{"train_examples": 48750, "embed_dim": 256, "encoder_num_experts": 4, "encoder_moe_every": 2, "text_encoder_dropout": 0.1, "text_encoder_moe": "expert_choice", "optimizer": "ademamix"}
Rows from block 3 of the text encoder of a small contrastive image-text model, named by matrix and row number. Rows with one number within an expert belong to one neuron, the router's apart. Each number is 128 + 32 x the weight over its row's rms, rounded and kept within 0 to 255. All counts start at 0. Numbers have three digits each.
After each expert's rows are labels from the 100 texts, of 14848, where the router gives the expert most weight on average: "tokens" is the input token at the peak. Only what is clearly more common there than usual is listed. The data: made-up waving flags. In brackets: how many of the 100, against the usual share in percent.
# router: router (text_encoder.blocks.3.mlp.router.weight, 32x128), inputs 64-127
# up: expert up (text_encoder.blocks.3.mlp.up, 32x256x128), inputs 64-127
# down: expert down (text_encoder.blocks.3.mlp.down, 32x128x256, transposed), outputs 64-127

# expert 6
router.6:088099149121147159166097119095129097155098108111156139134140120106112179150131073094062129154142102193084142141091113177077112158178095094126132169113138162160177165131167112165124165194184090
up.0:149114116133131162078161113134112170046080147151126104118151122115139107108102143151196162105116181128109098137142108130141149114140167107144136090128166116125157060142130115147128123111129124
down.0:098182151111124121162128155116150124166117120164120147163117104162112112111080136118147122134159122144102133125138125128182103064142157181076125066097142181175129072088158139106159138152104193
up.1:166133130122121111122130111135120187124072144108114137083102160127180119078144151211116122095072149119135083107115171068183166115159107122118144058114170092128119099210104113107152091127118137
down.1:150116123128187073100100139098126161112170109115084111134116090130164112065110152193153094131054139090128122085146135093138160117128091155135127071161096109163091050170145165055085139147103068
up.2:163131136111108160101137164122141111074123130139149114088140116156119135138110129122139173113123128111128029151138156068170171103109140143137111110143137079081188113147107150105161113106110102
down.2:124087126166180153131110154061142178114117106070054078133132152108149118094140191126127114099124176071124182092121113179184140148099159165100088119154131174196113089133141199139090147148095158
up.3:120164160076095136102097124127130088125121135102179060197136088096160116113129109148093166127087122085158049155100124092096171129138140150158097108097147066056196054157140070089138123070096082
down.3:113193136038199093124131132177150123102128131156146115158134114164128142105079078130123137107137107158143113135096127085150154096162081176100132081095142156145151072132166108093181114162118153
up.4:143119111113106144097145110149116181121152177104138101083111136123128116116147105163121164053139225111139143142100113100216176153168109102132145119147158117153154129124144168152140141114144121
down.4:103171116164173068155137116104160156109133085165088112196081110168148121100119169113137113135164102127136194087157127138128081101105143168059133112133109159140109115083101149107129121155108155
tokens: "horizontal" (22 vs 1)

# expert 21
router.21:149101203105106173146120164101157098112104142135152116137155123109092169171099119095108148170117068155090083167092112155082157132119145134155104172120123101105165076149109077114137135164157098
up.0:112166107120140045104107053130097112146175096105087147114074111147151117118147132156128145072148197115149178082162155134131125150163124110115163105135151136145112187118153182131118146121152102
down.0:181107101147098127106148073145122152088146149104142107096163161114111136114186109130100097102168132125173125148126138146172142205126149111165132178160122098067119197097115133145127116076139137
up.1:063159111115168049104118076127087129124155079130134136123076108148186137119126114161115150083182175119160171104170126142130130160173107099108160097132167136146139143114131180161130115117157102
down.1:137085146133125107065186088120089126093155135135133176082175100134076199121179105087140171108165112138147119162124140103171115134134125141138117118167123133131186184097094176145158139095091162
up.4:148189117110149058128143032148118155129155096145083171137110151115130124119162113162115106073143152138129166082142181142121123145180091105100150093112118136161120158135131119119129143128151110
down.4:195093111167132114119138071134163156107173100143134078145173084158125132112093083127077069143131122081165099154145153132163119163106164129146079155177055075110101130077089113070083132088151125
up.20:121175104145175077133131081147145164148171099118082166156104141088183109113154141160129125063163210112149194092153157147144109144127126114054143079110119175171085149105118141132107155091120137
down.20:117133154093120136170118152162134094187139153151097192112155157118088138185128085135133149130101099133020135081101123090081121116121117136100144088093103148204123095179148095125126170208103107
up.31:077176105132152050110120090135100146136163096120094170145084133124187124113160151167133133080148165120147173093161158139122124145157095108084162067115141146142112158136137163134114122095112110
down.31:202070165169096137062182084120105114107178150130136161058141083126079131113157096072168138150083129095146090127135154113157102137135114125179095128176095103156168166103079164131114149089138113
tokens: "," (55 vs 21.1); "<end>" (24 vs 7.6); "square" (15 vs 0.5)

# expert 30
router.30:129094161153108176181141132103102133151090109171167169108147139104094176167153110094074083170096072172084157129136125172071106135172102088157115158144101113128136152133113075158103171181161087
up.27:067144124122130119161020165139150093159150147123105125124134114132105153166097112074151155122167208151151131103137099055055105142059135145116168127132127158191101130152153144065124135120080109
down.27:074109179131094113107107112105120114133140132142142128092123119174086165183120092138127168140170136128092167142171118091125036154155094127112210121172108147196117125122079154158148148129109064
up.28:110180128045166062131112102182162090086169113157154102129130108187117120115092055137135161058158155125178092134139153117144150146133135202096129102081153128155154108132153109117174094115148156
down.28:175097176173094159100164108112079130140108098160142164142127080089085063174151135121149132151113102133083138129150136148123120087171148075165097177149071113133141167080132078147092177177164095
up.31:100167122081112058151102144168175085098140123117157103131118152169088119135113107123144140109155155114152094117146161128127135126104175186080149096071180126150145092141164130109175095113126162
down.31:102094132159113172109139118073094147143084118127137127090161103128112187121113129115066123158171110139115153169105127081169104113149072108154144120178163157119132156108096194135146133106108128
up.32:100176134067129103105102147159159094084154146107145076152140137145115113142109113105175156084159164118183102152117145128145131136110149192092149131078158151136129101132159124122179108113115162
down.32:125086073100157136133109125125134139083120105081123038132204132132131170090110121108051085124155105115185126148090103120144196191088129152152091153148158138080131122098152182122127120185139136
up.33:136179112065154069154107154168169105107162131115099074146094148176141094112115111132163140105092155110153116091136144144117161114115147193102123110085147120137127084182170121096146079129116146
down.33:154061125115131161123137139122123128156179146118075154122165133110096161157188116135109140145083066129056169119096098124096133168108089111152115157146063152149130136138151138155083173222097076
tokens: "," (48 vs 21.1); "and" (22 vs 7.1); "field" (11 vs 0.5); "purple" (7 vs 1.7)

# expert 17
router.17:139160093154091072089150124139114165101142138134121106170124102136171065119137229192203105123142151100171111132151166091158138086079159128112137103144097102054076111133104127070136089035089161
up.1:168127136141128148165100082106148142166135156118016140132123117113075131112113159164113114082132163102136160102087157089176137081103127171092109096121133162144074159136124108097130166115099161
down.1:156136133203115170134129109072162160168099146111149127145134099114147128143063169130116076147138176083132105160121135100170073073103146122075127086162103123173062115127056094057112145028111184
up.3:143112159176142162158121098069184146157099132083092150170183154076110151124116194131128083113146149084115109187113153117166093106058154162060116060139122197173093118114081117093111179084075164
down.3:177100169199108199094135093068100152137104116123141156146131095080136110186129178116119104128134150074115126122171127133158077106127144102122099157177072104145126135074093108096066171117136136
up.5:142168163140160132153104127108182153158112127094145155188168184080133143162140154108146122082173165102132121139114159152156074123117141155051139078086104164189086078137097086105130156079101189
down.5:144169146171131154166143069098158139168083125110164167160151133079140137134099160118121124081178186098161101159106154137159094081104154147050101094110127165155089134109099073086127169025131197
up.7:173122149145138159142152111105160156146111157081090144158154149114101111136132156113182134057162188097120135133107144142185109113093176161063092102116126167164120096102101123134115171111095197
down.7:161136150189124206157138099067162134164073104095162145160144117074139133097089161127090100120140164100148096159117157117171115059118137132095082084138129157146091141112083078080111175026132174
up.13:167118148190163147130150108063183172137101116048127160166146134094161118115128201136125096103105160059102115139145151136189092130087164141076102059143108157151109077133066136079080141090089170
down.13:107108082169119111102137131064114175198091143082118097138145107120155176131085163141067071160096131132099129159081107087155112095104117122116129087204107090164090129132099146102086131096117146
tokens: "flag" (26 vs 7.6)

# expert 14
router.14:132107098143122127140188152163096157081139157148111105082146161102115122086192109121118128131092064165092158108069107088130151130143075139136141107115121165112146119106165166160158104175085078
up.1:117118114189120146197099165095178123189108102160140131115148126130161145115065143149104074176161117109141131152168116119102132099066161124094135108167135117132047136118137088058087132109123131
down.1:130100164114132127116096119095114092118116087140193119185137115145111153179117114063095140178171110149127122178158133176056086168147144098151133193136108119124137158091120089124114170136207091
up.2:125168147168090172144104175105170129193093119146160148185124137114134122189093130099107086173132119154096101162135147155066090090108139106105149114099097096140043132146121044135089160120141143
down.2:151101172141089141085105087105084099149102138094139168168148149083095137197177138114121138151140151116132123133145188140086095183155108073152152187146111098132126169142095084113103199137165064
up.7:082138123129164097168099147070153099111087102137188073152092101156170164143038135137068108167165144099193104139187136141098116095138146165112142120162160119155111105144107120058139114099145136
down.7:110126108089157125147137103142117124106115069158165095115121116172109167088097067084078138150179089138135161149113099193135181133150129131163112162122129133101167176069101130177141100134208146
up.12:143139134157096134135111138145133112170105139165149173135190137134096159154096082144098054167131093159135102165105106134071122111138129092118144157081097085084052149134122042089164161097176129
down.12:149075167158086154100119086085085115146110128094131146162153151077096168166190136103120151163149136133146111165150159171094104190159132067172122195150117096110136191109073102122092180109174084
up.13:165165141101132069102133091161125113128145126124120149153131155111109166140195109107128125110128126148141134130119197186055069177149112135155125176090083107118148172145206103142119172146158098
down.13:131131157153174133099142080067093112151090107113175151127059098116188142092130158110096186148077134126149082161111147126131100110168078126182090118152176099085154140169066121105132104121152125
tokens: "<end>" (29 vs 7.6); "flag" (26 vs 7.6); "a" (14 vs 3.6); "cross" (11 vs 1)

# expert 20
router.20:078087136126106133128100174112129074148149153083107116138122159135104162134148136084131168178099102149109115136106130122067086172103117156162142161118145150122172183168173178153093122175110128
up.6:155145130127132151150113091129141134125110094168176113122117073151130091142066100170103091110147172114131122117167129146150130125157157079136128151143128079137105104106127062107122133115213114
down.6:163104125148114119130149052135139124161157156126134235087163151114125189123162108156094133128104117139139086181110157068138097162110073140137112121129095109120115180151068107100129137026119134
up.24:161185100109138109134119104149131153126143107171161100130107114141138075138084103171131079101163179143125139081173116147143125120165155074129165145121115083148112098105142078110123119112191119
down.24:067135150102176057117107112146144113113185107179140124135096077181167136127050102156140159107152157111137130143161144111128091158109121175084142086135148143164127068130115151120129142130119117
up.28:149167177109108135142132085142115140143076131193196133130135112113105122159113089159105045113151099142113107132156147137135136090193116088121145145116099107146102112121145028099159148147171124
down.28:105131051102109124146155117147133161155059136121125101138137172110173128134125168159109104099086119169161096135058107096143180075126110120137120144124198093095094119145151135108159087146160157
up.31:160187134099142117153130059141128144134110108164159143116114114124145087142117093190116098061138178119143144105143137153153153112178128077124128130113139095139095112132134055118135129111203135
down.31:171118149131124178136115107118141097166126146122149166155125077107136085141117144120111182123079158086134093143116130137125136119107146127131059153111109109110140122143130063106087157125144128
up.34:153166152110191117117187075119096162119093115136169142081096110137154118086124116150123137097076171119131072107125166123194142080195131120136090063132158081148142141130095121090184107110156156
down.34:153143142102131130087127111099106126135102115183167117119079045171138082139046139152134128150090146137090088090155115110133130063187131108132128129141139080144158102118115107112141129147197110
tokens: "saltire" (94 vs 0.5)

# expert 24
router.24:094128109153141187166107164126159179155078107157166111085126123159145129100086110127078131114169092104118146121144083149160167119152145112092133084154165151137159118066096140106140104120120163
up.15:147104177125111127070159127132083089129126136149137161158157110110096144159164143093165163169104078152149108192102145114074090098129092112154090194127094121095161159140127084142141161138135104
down.15:193116145154162152094185079092131153129162106130136095143121040150157103091106135150122076113119164096164144154106153099217114105107134130113068105153078116138117120093077152121091152085121185
up.16:133108189111119126063138096113080069130147142120148173152153129111081174173166109081142188140131111147122109166101162130092080153149096120172118192119103126127169176144132100157142182152139097
down.16:159115140130103131074137105128082138148159148096134129125097119114167073169185164144158156147053136110118134105160127131101132162133133080189121189158071079107101156132152100139056126137164060
up.19:158112178136111118093136103117108087100156140097138138184157146103084123157151151075151129136134137111153108169129161145110094157115142123149124195119100118105118169123117091125120177111145116
down.19:154183111107168116116122075147132147120135133099099081159109170098191097097167151134133128090104172130214148138104139157118127146146079134114112158082140136097089123172115100116141110093156134
up.31:157109186114125153074194119108081097138110130152154168156135106110109132131158137085151183145096086150134109181088140126134092085143111140145051175112099132105173151129089091151147152135136147
down.31:127129152151120119135076083067112112161101110076163123104081109161117158138066119136086060140148219095082129096138152116167097150139149112130168077165164119207135134131104185112103161124146150
up.42:142110191135126154105141121078099086145120125135152142180131108121089123163131163045154147139106125142129107196124146153118080070141123099162107244129058117111161135130098025140097162143164115
down.42:128163122130213112141150077086130160159107106131099124189079113102198123068126180165104136078120164114178160130093166135144105090131069139091087095103155160125089102151104129108123134108134163
tokens: "red" (41 vs 1.7)

# expert 19
router.19:145071183170175178130136119137157099116132134131142099119121115129142127117147104081075147175097122107128133155084074138114115124143097145138065157126126143120151074120128155146107151158117105
up.5:085096120187127108107122101107152102095170124190115122116123038140128171133097097142124122157116148128139131176221123086105131128116109106153140092181129073103142119101120137089145136132132057
down.5:169132105121093166147165118145134140170123174155133153138188125064094130135140118093128121122123078137169070185071123063159105097108118154115092127076099156102133149094138111105163123135118179
up.6:116119121088159069063153073149132155064178143182124115112147084108125137109119057158145126066191133146191132112147124066203174154140097118118150093152125148160146114063115106122164134124123113
down.6:072168106122172111148084191138153128140120125136147103115074095167230107092073133164123134141094153138143127108140093104111102093119105138111144074112183134117098074172119138108139073092105124
up.7:135091155183074131092101169125092113129105162119165119179116132147108106133108216066190121168149168111091078179162136144146055074108178130133116163122141101137150151087117154133112095091110162
down.7:122109185106123130107159117107053095165105109159121201101093101125108121178128129142150173128126109177031152091138121126114145091183126084159132117146136117178178128135144130170113169194148093
up.8:098156127141088134122103137156150089176144135141184091195140125103100123168116117075144123143175135134125063204108173129136079102111193159099157171074147126109090133045148112084152123112099190
down.8:144151155071122141084176131158067109155114127171121167112088134101156097162178137141183165127101099161094156112090103135097157067186089102164120158085113124114140117152142096189136124196156107
up.9:125087110174064132123113110119117155116093118120155133097100116156156154140089127133084082171121133108114115095207150111094099139106123107196154125188100066062094143138092120073099142115150056
down.9:168118127145101181148141172113175161154100183124115115134153174053143106094170166123122134174079086094159095190062118090117108104088115154112099122103101161097103141160102101107151127105089163
tokens: "<end>" (71 vs 7.6)

# expert 25
router.25:115113112183137132154141078088155116149129109072159122149154164084133143089188115119078155115164132121141104207084108145171085154152112081097129155111152154174150177079128147174125170115128103
up.0:170145117148141126165153165127141135106089089165141096114102133157121114068089103109154094160160101158122111143125122143137166064141177165120085107115136103101128169070080119149145091088148227
down.0:121148126125048128140146162135076133158101158142145174099138156151087095196122117135194113151112131165086096113136101107124110085134176118130180132129117092143139146137120092098121092072109148
up.1:191123104133165144147142116113118152087082068164134108117141080178089139142081076127093076122184094170102163096102083142120124125172102123143107154150153112117115111099145120143142134171165158
down.1:125180055100073098138126187209132133132157176163142110076110157163150098156107124139194122129108123194134083127124101107090125099095162121131151146105115067088096133112157102121138045066147131
up.2:113173093134127096053145145136113188065070128158138109152115125134176064112102156167196081123110137186155109121130147096135088091194098124114169081124137099111112094154153134080175074110112146
down.2:141156082113081078092160143176082173124137161164125128124147182123139120181170124151183133125112106184151114141117112097100138122118134086166162165143069056080101141162127078093139070076139117
up.3:171140111120096132142159141176082161106136175186097130030141125151095084102116134170150106123109132163125172079087108084138165072184119127174124155148131109073073149120150101109160112146143156
down.3:198121174171120168149110147119132087141139113142146114059096107185096118105075068101104042212077119091105081109154156103138071128156126104178131108134113104167121152123030148108122137106148111
up.4:145137099109109121119160179165118158067067155167138092091151123169125106089095139146174078145145105191148113120115109077143173100160104152140159083127157124108121099127170168102180059129107123
down.4:129160133140077084097157118162082129131121159190143174103148153106116126180157112149189152132106132209135088139127135069103103103147115082121180135125099072124123164143095077081130124043134110
tokens: "stripes" (52 vs 0.5); "<end>" (24 vs 7.6); "purple" (8 vs 1.7); "offset" (7 vs 0.5)

# expert 10
router.10:134139134085078170112081122157107127128106179099144135078171186093088126165155105116193167085158157136132126141086102083160181169134094144118187160084169152142101111157163106164185146160133154
up.14:124140108187168075169158128113146149151143056156082163178058094139180112085115178147130092146116107113112161102179159158096104073113145138081089056153094155142111126113117160088077124107098131
down.14:152139111159144111157138117100122156148130091130105138129039099156183066075090153162120079121094162121074147057160131144147151083138161077123118072151122096162132122103106165117074117111149129
up.18:132128100160143081175136121116144129109121039158138102137085107188133163082083120141068057163149084136104127105189150144112135095137165127141115088159123116128143152107122164103113102113132123
down.18:142150089151118064123193131139106148141165102187093183126040090151160067123125143148167103133101118157074152090172126119125134047140167091139116086158091081127135145107158154108090097108112128
up.34:140108137179137092154154150091154127128128051155126135168076073179157128106103161122113102186105081079130114128195174153106113073103178127133068102194092105119139134121098144060080118085108119
down.34:142140132148105106086128142100063119132136123130162149102036080155161067141107160143170124153071170124091117097191126130115122103170151068200152136169118044119155147127136143122072103096166088
up.36:130149116192131085123153172113152158098108055171140124189096120154175107116096163125155050189113067151103094140196156156079100067144164108120125078145081097138134089117133133088108099118110112
down.36:090126123124147125123159152123120169121084113184072163188116129098146122189181197150157177100170104176105216140142119135111099076133115102090149150133115147075106087151162091120117124159071151
up.38:135134117182159058157155104106135147136139044172092159165058082149166118094111161152120081152125107117108158095194176151097102088130140116101106061162098133138117139114111149082080133118118113
down.38:092102124100120112109141143155128151070112114178097149145149121126116147202182154154153205073208122161135168145162125122146120126119129107113178165150136119071136097144154107122155097135055159
tokens: "green" (31 vs 1.7)

# expert 4
router.4:085153175063172103076085081130120081115115110116149149124126089169103160129087094117102140081125161146196156158107111100114098164181057182132163111099180125153132110148154109133152134101164097
up.0:132153165119127065044124095150113139096113110120135129105149094155098139146123116153139095105109171132185160089173152088169121147161100115141198078165142110148124107134149133087125134106109107
down.0:092131183158105149137071128070132106202099134092149205145108124103121152204104154149123144137115173097047106087142144132132103107125146080099164090141149122237120120174131136092075172135100110
up.1:148103112174109192167136149136188182126134162153098132140164178089121098101125155127152114127182122130137120144090091121142108105059145124060110147127112166098063088112076118165133132142106158
down.1:168106126155115144115168163108110174171093130139086136179125128081164111116177198129126088191066054132130121157106149128113140087098115099144083136130062132090080124171118113108078117153094098
up.2:118119122118161077101123095125142168092124065125131107120114101184126120068104132174118105077095130118181180163139160121165135153143098188114143084130116148147132115149109156082141097106096120
down.2:084141156171096123176091136086131104181147128096140204141079118128130131190096148127134137143134174099070118082176143143110102105102206100107162074151128135203114137131184138101084180098109117
up.3:185146099106124084139155112158114170111127126185079130092158198111135080140165136191133066122153071137134110115101104080118124105119104080151133180104098129068099160130138104154145102137158164
down.3:104115116164118098082137125095084194125105100130071144152133123109165111116157210157144043132116131149122192099138151124112103122121120060120144118166103149104087137109145166097086138144141079
up.4:123101088153138109150146189118132116116129116133140105147136166137130122078152131078119124198168058172152109181108095115105125111062161139137104169102114139064168192093097139143143107062143157
down.4:160166099071181061108139108174103144074143107159082089108094123153161077064131128140137165105117137158182123139155133114156226114156100134143138128125157130053163145120142142117201053098161127
tokens: "teal" (17 vs 1.8); "blue" (9 vs 1.7); "two" (8 vs 1)

# expert 7
router.7:141109152143117178150113110110166072177145144107174135116124121088108138119111077039095144185074106194045098171089112172101064143127121157153067164078127146134123185134144112140118139136152106
up.0:125119159165158156143117110065141134106054073124145125149133096119153135114077194179091099140094140114104101147108177099098149075134105129124143053165150120156113122131058115108112160094079138
down.0:137074134150065177178062157145183094154120147076131119135174134124080135184121130096106102159117117087057103137144132117124091168069194119119133151144092120155103141157159106097084170107089092
up.1:150138112111124098131127137234159110120226169176098137112166159112118152106132081128181143122148119150086136132128095140123146179127162155092147134091114166128102141102144117135140087102163135
down.1:131153156083108094154109130156115034159186121158155152107099130156104166139117053118111147173112092138099078135124151122069090118137165171177106126084101099161166161159118108107143123114160111
up.2:135118144126125098158123100133176149080117093145185147142140081157106150168074118192089095141145131063124107110192168114108126124119158101141165100188062074170099091119132084056109110096126093
down.2:090111119126080132187061166146179070147153123117132134151155172142081164164123102101087120166155110127117082144171138130078106153068216146128153119092119130149122159133169106102105159079092122
up.3:240127130128092136132179058131139172129137145111077121118144186106075091118165113134139124075131128155134165104098144133156128129128160131110115147130104110088133188109080115138149124117154200
down.3:114172088104179110132107112144116138179155171147095112109112109111185088120104122213148112097110151120134167084145088109106162147165052098108161096126152143177054070170188112116131127164170080
up.4:140084097102134089153099074135174130083147097169149126122191063158121148160123116169108105140168125088121103121168187083119142150130133144116131103183093130146073054115100078092137138087125081
down.4:115149118117089102187083164139169074136171123107134131133137152146096177161114099113114092162133112124114087117171129120077109145050197143114152115108102125163118151150174105103110148070088114
tokens: "," (57 vs 21.1); "<end>" (31 vs 7.6)

# expert 1
router.1:135074166091156162157104103135165120135157107174157131080204102118118115161104077156113163114180131116094147151150064153128166163134148099130087193157108146157139117073081091182115178154170133
up.2:131135093132106092126126163138124116115121129113102111130121187145121158094154138111124102171105072155156101140104178109088139126119117165156146111113146125075127178168145152091158100126083118
down.2:139135107172087125118157219133124121156138133123140111130102142125145121115107139094167096225053053143136076157116132124086116062108146126155123124133095095108118165146126132121125073074104114
up.18:086172094113115081122129165165123111120132149129123128139127189130135172114168133103138135161122077171169108151103149101082114128117086163119157110073144144092128157168144141116169088103080125
down.18:129116092149123084133166170149149133114185118124076134170138161135106158112163152104151120169143040135148125159127121137088119118079151166106104135124066153094124164110148162137123121111080126
up.19:096157095125116068120124169160152111110156142138102130159138165138129170121145137100152104156127075175149100160123156093077104125096096190104162097093124144105112133155151140085163104089058116
down.19:130142085142128089088161178171108166089170147165085121135141154123141097120174152122196108159128061160165142148138099129089133132124094118139159160120082131066118143102143149154150095135120096
up.26:101157099120092084120144166155133143087122146107133121165119195116135162128195150108149108173093061161161084154129161100094099145112103143117156129083104112099139138182144126112148072091063127
down.26:126099099152109110143153156144159105112162133096069140100133156134116148090177155120151118178093091123143127128121140144122130133082144163136114112136109169094111146154164195134124116154064108
up.33:135145061149094106124173181142131153119135163105068114141141195131125139100228150084152111152119060161138123131079136096120115103070117177086126094064118166096123147136135167120157083109078161
down.33:103150164048155176164065145137201071180117129117126129174147134123128127156085124143107151097116150081092092123095119122119129116095144182061112108077140183191104057163192104103152155170119143
tokens: "," (100 vs 21.1)

# expert 23
router.23:117127146130161154130144100145109085149118118148141151119104125104117172159150086083090180136116112183080147111099101170065088145178089075132100151102151143157202137149161125175122157176175092
up.0:135131097135106137143108182170132105136099139135105065163133193168120118096141102089127129174146112119206083183147105094143138113075132142146092100109118119037144112138104123125137042097101158
down.0:155096200090155211170112080112186102156119116125157136138156111112109152151085083132074154104127137083089098117104142119136141130115132149103078131119119126186130087144084079106102178134156144
up.1:119152136140119115083101132088104127131123181102129093128159082105129113161121201166192147096105188113143096123061156086198116152136099109125183079154180110134107097116122142082135163147078125
down.1:148097145083167164138167114144118121109129134169150102081176107160085140085112066137081140100132093151107137110073141144172171114163121165156066135109157165114177170096140122178166138178160156
up.2:094189079090092094105094105159108125160155196132171175129155184086130104167138106182133155096139140150168132125113129084102111169162068091132174125070165136116090152161129076132156141123155123
down.2:102197065093171092100112073150137160118147154126080149137146141100148134124161135151142144015190175150176171107124136108163095159140080148045173083108143159147100123138170135130154126137103143
up.3:138119136130079160139115141112139125142087183108143110106129120111119116162112141138197179117088128103140067168097130016150115112106130138124138124165162079115112080157091132093132124118078139
down.3:093102159049139167114091127149118066112121148135186102075188104148071180144086053100095168109156123151133111126084100116161171155170121170157123143109178160138194115131159122158183138189146147
up.4:165105075160089126116140161130120218059082062162098066140133149170120123061150172174160065166118110134170098109166089107144149102109158082173151118170103102104102146098095161129113088109095105
down.4:121094183184120150143108140093167104149098135101104194140119114076114125150104179129123121122143151096089118110130143099170091122096139115071121050162094155217107083158115153073090218120080113
tokens: "split" (18 vs 0.5); "horizontal" (16 vs 1); "cross" (16 vs 1); "bands" (13 vs 2)

# expert 0
router.0:108101129104170086105149126127105061106158065131143110108080100157153161107162091118074172151093118102151149113147110198105146162165112124159089162152146103120172199118149151152081109149169089
up.2:150185145130130153162126105136164163166080165116139156185181197083116135132147148125133094074150154153122105160086161137148104102137116119046152096071122151149091119139112046109156152080116181
down.2:140164168149111159162129127112144108170094150130164167145121125118105109155095152096158129137141153128112090137127147141146087053118181146075122093103133146180116130129115073102133165046119181
up.6:168144138175118113119183108118158186124118132115097171172145154093105116123172174106182093098145132125121119157128169138164089099109152139053132073128089156144123134097103118119126143089090188
down.6:188136159171131134150151076081119121187115108091133199142085077122166122127109189157124116152033140080095101103153177105116111094098114134126102084155065101177127129138085129059049155073124119
up.8:147144140176100166192100145112199141171085125110142131192140153113110124143089180116125077154133135117106086155133172139113091089093189137062137094111108136151077109130122067061111144076100166
down.8:150104119136159135136151127098149141093092090097113046150122150148133149061131149103090092154121095127161124142108153159160135116127146179136072122138156156096121130119113183119150103145125164
up.9:147164145154119180164113111087164162179040152093136165166144178077126141127116182138114085123117152148102103144079181111139104083128109115084140073095157136145085129171100072079145142081112165
down.9:153122167162101148199142104114167132156097144102122214148159175130054157158134143110146112123150161145080121127118155142141120092103183150061136087097105161156123131128134077087114189064087164
up.13:161155173155127174161118089099176152184084147115126165188145130079116109158102174128137113089143179114110119145098173134152092085114140125044125087107121155175081097134111055082119177090115172
down.13:159133152157102175166141139109172131157065140137156163146162122104106122155085158125134116133119127113120080158117157112156106052093168147093110098131115130146108104137122050063123149041090177
tokens: "field" (37 vs 0.5); "orange" (26 vs 1.7); "and" (23 vs 7.1); "square" (7 vs 0.5)

# expert 18
router.18:164162171172086187149092091116151147116064105084127172125107149061142141134151123088104122197144127122163134190114147216055128146147083120147049157094116149116152142146120098116099155168200105
up.0:077147108146112147099145187120093120135131175126155109102066051155180094110093170111172185134110161129139126134144093109155144054119139130129134110130172117095146124110137205161138061110090153
down.0:088113146136125183124164183110113096170121136156145136130086071135132095125123143088155182162105108133086147130111077150125119066126133133141067144116142147102138116114142144192108128145117139
up.3:044148108130120143126115193122096108165124170128171136094085110133172117124111154135163186134135160152114131124131063113137138106129124112127165109114182135120133128109131169180143101082112140
down.3:094121180124115166159132123143126062183140137158181222115112100120122176165136083128112194164077085128084103155119125108086095118128102133132092131097135119151137149160118080136122161105114083
up.4:090165107136111147113144180131105113146130160130163111112061059150180083114099162119172202128114157128141120145145090124148141066122152134127124115104169117092153126102137163164142064101109166
down.4:065115167130119172089135177097077098165132146142155138127097076127134106155117146077166187156119141147092153127115067133116114087149110100145120144128145146131147113113132143181103158141130099
up.5:062162107130116129107116177119081107151124163116180123091063103145189105119114166142168191128122174139134122129148075121140130102144131105150160126117192099101142143113124169176149083071134144
down.5:171094112167155140164162152159171159134159099139054099158129123120140090108139132127128073163089070109104189120097108148108139123088146154087072100120065167137097107099168143159083158238106105
up.6:088159109129097141097137181135088111150137189122162121094081089137165084123123164121195199128119160135145121140136081107153136087123140125125141127107167112095145141102139164178153088089107158
down.6:084132149102151161134140163136137093162141137169157150126110053124165141137079103141122194131075102123109119161084104104123137080122079177127075109096162135139133081161139103139133122147102117
tokens: "pink" (50 vs 1.7); "field" (40 vs 0.5)